{"model": "image classifier", "dataset": "procedural textures in two colours, tilted and lit", "train_examples": 48750, "image_size": 24, "crop_scale_min": 1, "horizontal_flip": true, "translate": 0.12, "targets": ["pattern colour"], "num_classes": 12, "arch": "res2net", "norm": "batchnorm", "activation": "hardswish", "depths": [6, 6], "kernel_size": 3, "stem": "single", "widths": [96, 192], "mixing": "mixup", "loss": "cross_entropy", "head_dropout": 0.2, "init": "lecun_normal", "optimizer": "soap", "beta2": 0.95, "lr": 0.0041, "beta1": 0.95, "shampoo_beta": 0.95, "eps": 1e-08, "precondition_frequency": 32, "max_precond_dim": 1536, "merge_dims": true, "one_sided": false, "adamw_lr_other_params": 0.00098, "ema_decay": 0.995, "steps": 7300, "batch_size": 128, "epochs": 19.2, "lr_schedule": "wsd", "decay_fraction": 0.2, "final_lr_fraction": 0.01, "warmup_steps": 360, "weight_decay": 0.1, "adamw_weight_decay_other_params": 0}
Rows from block 9 of a small image classifier, named by matrix and row number. Each number is 500 + 40 x the weight over its row's rms, rounded and kept within 0 to 999. All counts start at 0. Numbers have three digits each.
After each channel's rows are labels from the 100 images, of 14976, where the channel reaches its highest value: "responds to" is what is common among them. Only what is clearly more common there than usual is listed. The data: procedural textures in two colours, tilted and lit.
# c30: last pointwise conv (model.blocks.9.c3.0.weight, 192x192x1x1), inputs 0-191

c30.174:451524526458463493413470510534585474490540558501542402454495501445570457460499515462581488484449513499449486505515538490457573531523441498491504382435456540599468489573516575526462419476469522486618538556550478460522540511409461523492465547492439488529491485490544477498484470473457517470494521516526542494501600498487479445501530548555455475450529491476478537469454511493558516521475526492504475512476481579578494518490422505491579478461449492495495515459535489496492490522499506471512446522501555542501491475524427458445511452549461452519453527483500492425504491495550475520
responds to: red; pattern colour: red; ground colour: yellow

c30.160:499523488493434581464471520464466523536524507451448545504525459516475538562472456508528505452507427503491530557517539598487605482499485540481489486533494465516531488503491520531534512481455521437509486548516457483388551482484508479550495458470469480504534498465503410496571482518512510548547475491480545462523524507405449443575526469533526487497506500496483540487610528530506468515583599575518456476504452483526484544563544469520506506618490629541460467523514479499511492460459519515593497432486517546478510496433439499504529519502477541535496515486537572532461490518568526490
responds to: white; pattern colour: white

c30.84:455512513617525498460480399468431427500494492498490534537415465604537476532552498495477514471475476503612522493541487474570532501486452555476639519543529535547523467485509493510541503470503484537499515467524551437487492469581446549535506490509454534450512497532530520561518508517439504503496552471440467501534505420490426541534508486492501582560590461514484479463476494517470519454567399454502515593554504493510485456504499543502490459551520516489496419473493503433500507536491454459509490453493522504474495459531523593469513488451526502490473509455502490527458496500474453442
responds to: blue; pattern colour: blue

c30.183:621497471492529478470424502437540455602448505490408445501514479536491457391464496466448506495424396490520563556505500489484509556485560526470542461585468537479441485471464542572483530515445443485445480483510486483477499539491486506472452496507430500463515455497503457510465510517541532530487485533505550532528505458451483523482467496447525500503501558435584481528515476475494539494487512506533496487523573487536608543499495551466463478499473535465443427570458500494502388534520442508515459497534507503430575467467413486509469464519472464467518477466542455478476499503470475539
responds to: yellow; pattern colour: yellow; brown; ground colour: yellow

c30.32:522492475513549511472580438509502496443471488490485448540491459438508474510485431619484479486461552624594515516510557447526512563550525620492493459442516573493482497507567514510506523516440512496540523515534512447501563461515503493535536504473471473520479610561489507479533550513528502508491479481503488523539500451453528467502521560478523437481502567511488549498517509454462450473519497511471482445544476494556463430490495513507476498510538596513475478524501474551491480514506546484530515543492556443498477575586515431591493550486473473546410495453530556536460542535525456568
responds to: yellow; pattern colour: yellow; ground colour: purple; pattern colour: green

c30.52:503428504501565503479558434503614522516412531508530580488462484486509499585501516539470431516492474472509421457546597591481529626414536548547517449518521464516497479466541529476468471496474568474500527544485513528439492470553526528502541509517429512552503573446554488489521548500492523490523477508455500458490587483472495545457517505503491527454487479572489560517486530542472510523543463479515472532466470497492496438515515507463450533474562455554448540542463515509482504458480540534501534484560515484500553503517434495588438563443489435506509512427478458443448468515532488469
responds to: yellow; pattern colour: yellow; black; ground colour: black

c30.147:459477449534517485484536463544468404522466450532567475475566434547477421552411521442472580484453606533444474494523438492465442542518418474505486475482512537430518410501477502511502491508526441468560537464518526505526495506483496443480492573519507428468490484526512605492469475540482496515518499499497534506507532501527521523479508512512487446499549534439520476509443510484458511455485504472499512496472541486536521485498430543495515456528502581468473426499585504435510506515476493515480528668491497578484526487523485512604453478484488535560540470518530506525573504504518535551
responds to: red; ground colour: red; brown; pattern colour: brown

c30.162:571613487555479482622513533453485516500496545493524476548476493521477447549497491463500511487546560471503466485563523504437421457458521570447544444570494507515463472525562514439466456447540503402500518459492545514510545487570500488472458565564493436490549456544549454507496514534553446494455499469498520446529442439500470448602515475492488583576496521521496562505479530477471453487517473469492529557475488461413479480484515513469531495430537521424520494476447509473480457522523515510463432560514481471482502530449511508490515485513535582453449508486525415534541474473552499513
responds to: blue; pattern colour: blue

c30.127:491453481511497549531547509579575482500528619491495483519461476496453474545512508575502464509569410513493503485496597507471499438579527548485505510546514466527463505474571556523438514511451488483471497588534492529503498534496438436507443471535470484612522489576437536573483473487530487517510435474542471542487484520490590493527516486505445492456484489509516482541514490497495460424494489496547500441470422501521503467628505489472527525494505474388494550492428435518544605460517516539488492470503501491505545448515508484539527434536484508483480476523501433471525501487555463533
responds to: yellow; pattern colour: yellow

c30.88:486552520582473488483501530555531494508468426557519498490542475491449544513511455501448428552452472488569492486540589487487447502509478495509455482551523470418540507529552500476485545497561436363517389520439541570486478550474549480464478471536494485437522516518544421480461504448512486518488490488474513512485507477488511484533576507436636543445520476569518539453486478473528432552520501508453456475485455477505507479528459541464454509523526539439538518509497505491510425491495469510470398486573552550456525518527403510498489468500482434518537533534515478544475536465518503509
responds to: black; pattern colour: black

c30.109:507567474626560560522478440454498514520524510489517477533497440559447484457461606499461495538461452538610514556548477435669533518579493444521448524582520479540561506505485469527532446499458508504470492474522484500495511499491463476545530510477496466461478500476508515523445516540540500484432464582444495443498484502471461478522483473537516577544522452492490481484471503541439552475532549455490469573540570543448447490484495433549514517441483496510453455443550517487572520525471516490511482515499514474475504492522524573445492542455466500505455474448514522471506508486512549451
responds to: blue; pattern colour: blue

c30.79:448455435472474479547495496526531450539514512494486546523429473523521489546487478526533504465487586495534538508501496532470629492474539558526525461486503518565497492482497460509539522464524540501464488500544454464459570435439631530532533547488542502520511495450515487639605466516567454455483481467490426516489445504524489537524447546492468520547520516563522535510477471561418495523447472461504557522511504527491531463455511535509534473462549579463520530580568489510506511559533530541497533429488547488494476500507584542586524495515486563508530461495491462558516528568505519493
responds to: yellow; pattern colour: yellow

c30.21:535525522584434485521520458545495485501472523520563591482462550552529459468506566504628583451439599536440457562449476452443602485513516511474424604518521488527458532453544535482515502479456482509512574520577564448491455533571548514465486458479486497426571473536472469499497479478502461495484506477493484481515472554463569501521519521479541511554480493465505546513439488510518478493503488476471500599517537492521507557535501504567503457536432471493409511496495510438507544493504451474515525500486507581431491517463518507473474526482549509466499477533481481473452575519472487472
responds to: red; pattern colour: red; yellow; ground colour: yellow

c30.101:492507470517433479479508563378496432474471465458450601518563544574495440502453508486534508537534485448484494494539442499449450537541525570463436507522476502551466458425507490466497531445581518534498567571459570504476564491516506490492469592486437515527481497515559495514602469524465510476508506519509452440509523551560490462553476489505525535481483476460483475541508505550557472493483489476547507533410509512473402494499510449521544481489526459484531509572499493497510429528503528503456519448491511491455453581497382502568555479522489437514576501497546478486492455484498515524
responds to: black; pattern colour: black; ground colour: yellow

c30.128:493487526536472451452475478510465448481437472503520431486521528558463569444509449510465645479410593470492556554481479473437545558495380459492488486524518469481541465584497550497513432524471450428504476508525439499589513534506513568524499544550470521436531426446459472489461491448495534518486527534481578552479492559550475526518499503524520520499481487519509446489541514485477511510504515482508508445528559554531557557510516497495592520493510483445474500538586485505498452516490473447513500464521539484474486527400436492478530447548516464533500565501543466467443539501496514529
responds to: red; pattern colour: red; pattern colour: brown; ground colour: pink

c30.181:478478453480519537468456543540494414573475572505483501482469491465532435514470504473504496517583492497425498500488461478542511509499488526502517491461498468540435518403513454480473516441450498526508514483491539598487510490508481465515476434448521499530517480550523529542551442532504499486472492533522603508512549459542494521452549492478532516498595477464477563438549554474520537508505531487458519490517549454498442546468497580590473501495507442529503607479515545535510517523555540561525531508478481552545548454523531475554482490616465487527471481684535491502513514494468533490
responds to: teal; purple; pattern colour: purple; pattern colour: teal

c30.94:541560500547455477491523523515518550483508549514501510482471529448438480528427452487557525511455551519528472596461484488463618543515415563485503511480487505412604513457453539463472494483455512422517475414463442498537499481527504639469550452525539510594482501583482508501554481458434516551565505454499531529492445516502420496501528568494519494476500536497482515455530492487508495490463515515532482485529471463561549545527506491531475474559487495528442432559479485523502458479525496477531418552477496523461530562436425497491524485518511495503472533450550477434435501500541505476
responds to: red; pattern colour: red; yellow; ground colour: yellow

c30.34:401599506447440512474500487499544493538409547453431531441549506482510482542457621527517464447463488552614531511494497460586530523488444456492558579534452487467494499526528534513463524523493500442441512507556549524524567530579584460504499522492480508504510476505480523470534477513415480531481481494533447452558522526502428458509506482517499468478512569501549504546490530539523417491487432504478477526475480462501474493517530467510574468404489513475518472514545461554509520488500503503497520472444574452532468437545477517515416469495525434480510453508482492501509422558500480541
responds to: blue; pattern colour: blue

c30.172:401458531417510517456527424449500592491478463607487452488465452505467501476589467528483528474470499522467520490498501465430494448523451484490462522482455544437458465490544442501473511446497506476547439419482488555597468475518453493482516456502485557515486504512506509486547470437457474520440516498525458488539502473544508467457536564494510440455413460569490458434512512554483499435463509533450504514538486524500497476560429574542506473465493576487474515590452487511540467454485442526489468426479493542538513477530440550498478432544493423498508429420534511469500520509484511491
responds to: orange; pattern colour: orange; ground colour: purple

c30.30:496541498527527490498579487537497501479471513468500469500528534496465484493465508614451497508547465627494463480511573469487481497515498480479487491487492490550455509482564422482554527526420494401415487540427475486507431457585533577551480461560549513485587521503466464518454511530488498543495540468498469537500462515516471514480463488550496568567499490496430456520521527490446522497499464528504528504538508504482496485434489529519457505508475643560547413561507501515443440510511508461521503481523462464452511500600449496536466528447430548533459543471498483437452425485487498470
responds to: yellow; pattern colour: yellow

c30.33:490462483596493466465470508506481393463477506515496452618507564547521470501471564503515472494476436514540462480522426577473502446492430529379584512532472518526506452522489555484592496500518466592543522476578482512505527491514560570551483421541513535450514542524495481507464541505472497509500524496506456514505505526544543556472474491463523550513408501464446430503466472522541480537474527506498488499503510467499444461475493471543528471555517468451489507509510486544427474497491541434466466452465408549532440510397543536452515496470470530465463529484584495515477532507452500488
responds to: blue; pattern colour: blue; yellow; ground colour: yellow

c30.25:554486459455452496514571541575505497456464556488547462422494486449456389515512472538546572508455476489490393581501485497478502585476461515499554468495501464505451476513550491451533455466461477506495492511495501522531503530514516452501500557463529483500542529464479509542490448549512494476546481497469487571500483467479523501572451460549604477501508473533563474485546474520446594505538499510510530516550581474454647496442471510487512490521488508488489477503509469451517505481498510536512552481568462489507573461633563529485461434525512474423511581518514522531508508481483466538
responds to: yellow; pattern colour: yellow; ground colour: white; ground colour: black

c30.54:504469539468573483466578547482564549464466436511511511441482536522478481533490484537480453438409445452448481411455499614447545549480537512541463435479474514491466513478501425512516502486464532455502462451535484511526479507475554528513516491501509507438529492491484544447528545465507575527470439609529451525555537546417440468559498434510432496451526500488535485529503459539530542520385489501548572456493465530573487535515492440516449512466570517555491515550450522576444501495510466544508490483584499523529493480479492532514470546549524530509515477523478509542504501506490449569
responds to: orange; yellow; pattern colour: orange; pattern colour: yellow

c30.65:504526511495511530509463461505437474606502480524468426515467475514439520543536470500556541486473450545485493482514584450495597467476506563449520503569532531514538475457514503513525476494492429531510469563427403479497484492477474513518529394508605503463494494480437519489529482536542495573513538532518587477502530486557565608502546480500502546482445519580548506551512457472519500636539500487514496504499424481544526527428506494436532594509506502479505501502517502520478466526531488512510530483511581500456500514534487460494523574464472543479440495507524538552531578515487445490
responds to: white; pattern colour: white; brown; pattern colour: brown

c30.39:442514487535517492520489483557513472512533500540500552476515547512514409508548505547523486568510466531453502453484550527480476566467498509434537516487524532551456538508452513515507465513466541497571485491506483494487536466464545522428523503548509502456559478546437473476548480478527472515509520493464503505458524544562539539461551489491488396454539492505475453547485481470480538513495553480483482494499545471457510537567511496484495539596477558507466491543590430520565575511438509536654515538503542591475568536513482485474581542540501620556490511511505556552504540527483516610
responds to: teal; pattern colour: teal; purple; ground colour: purple

c30.164:504527518461509448482484507518518478492513450451517482490588540588508470534504668429415549447493450486508433592425484507572434454506504467493543462444487516482503405489499442459436516483531530454506491517420481456483457486439438478467505544493509473549485475466485507510544485479483461519503527487457510448528510534510460468542427537518442573541493479472448483537475503530480547550528486500478500446479509507444495523447510523464468525542511601490437491546473553519511493410502504609557479522510515508486474485514485483502473477525592510510497488466476457472525594490504477528
responds to: blue; pattern colour: blue

c30.148:455507560488610497475476518448544522501529445486529489493504476445454423522486512565498462474467512547510495509498451651505539469495487407459480478441466476539554503501493448512476416495558545486574492495475530539553479459513443500522550474505491568477480561521537508488577486509475504537469450451542512511482496474493477468488520499529439506470448534558523511526447521470555527507573560569514562489585494516531492491502562594421516526472543566489503509477432450493511532461482476509485457554531460479540513474427533521543467408496518512435499439509497415515450445513487498543
responds to: orange; pattern colour: orange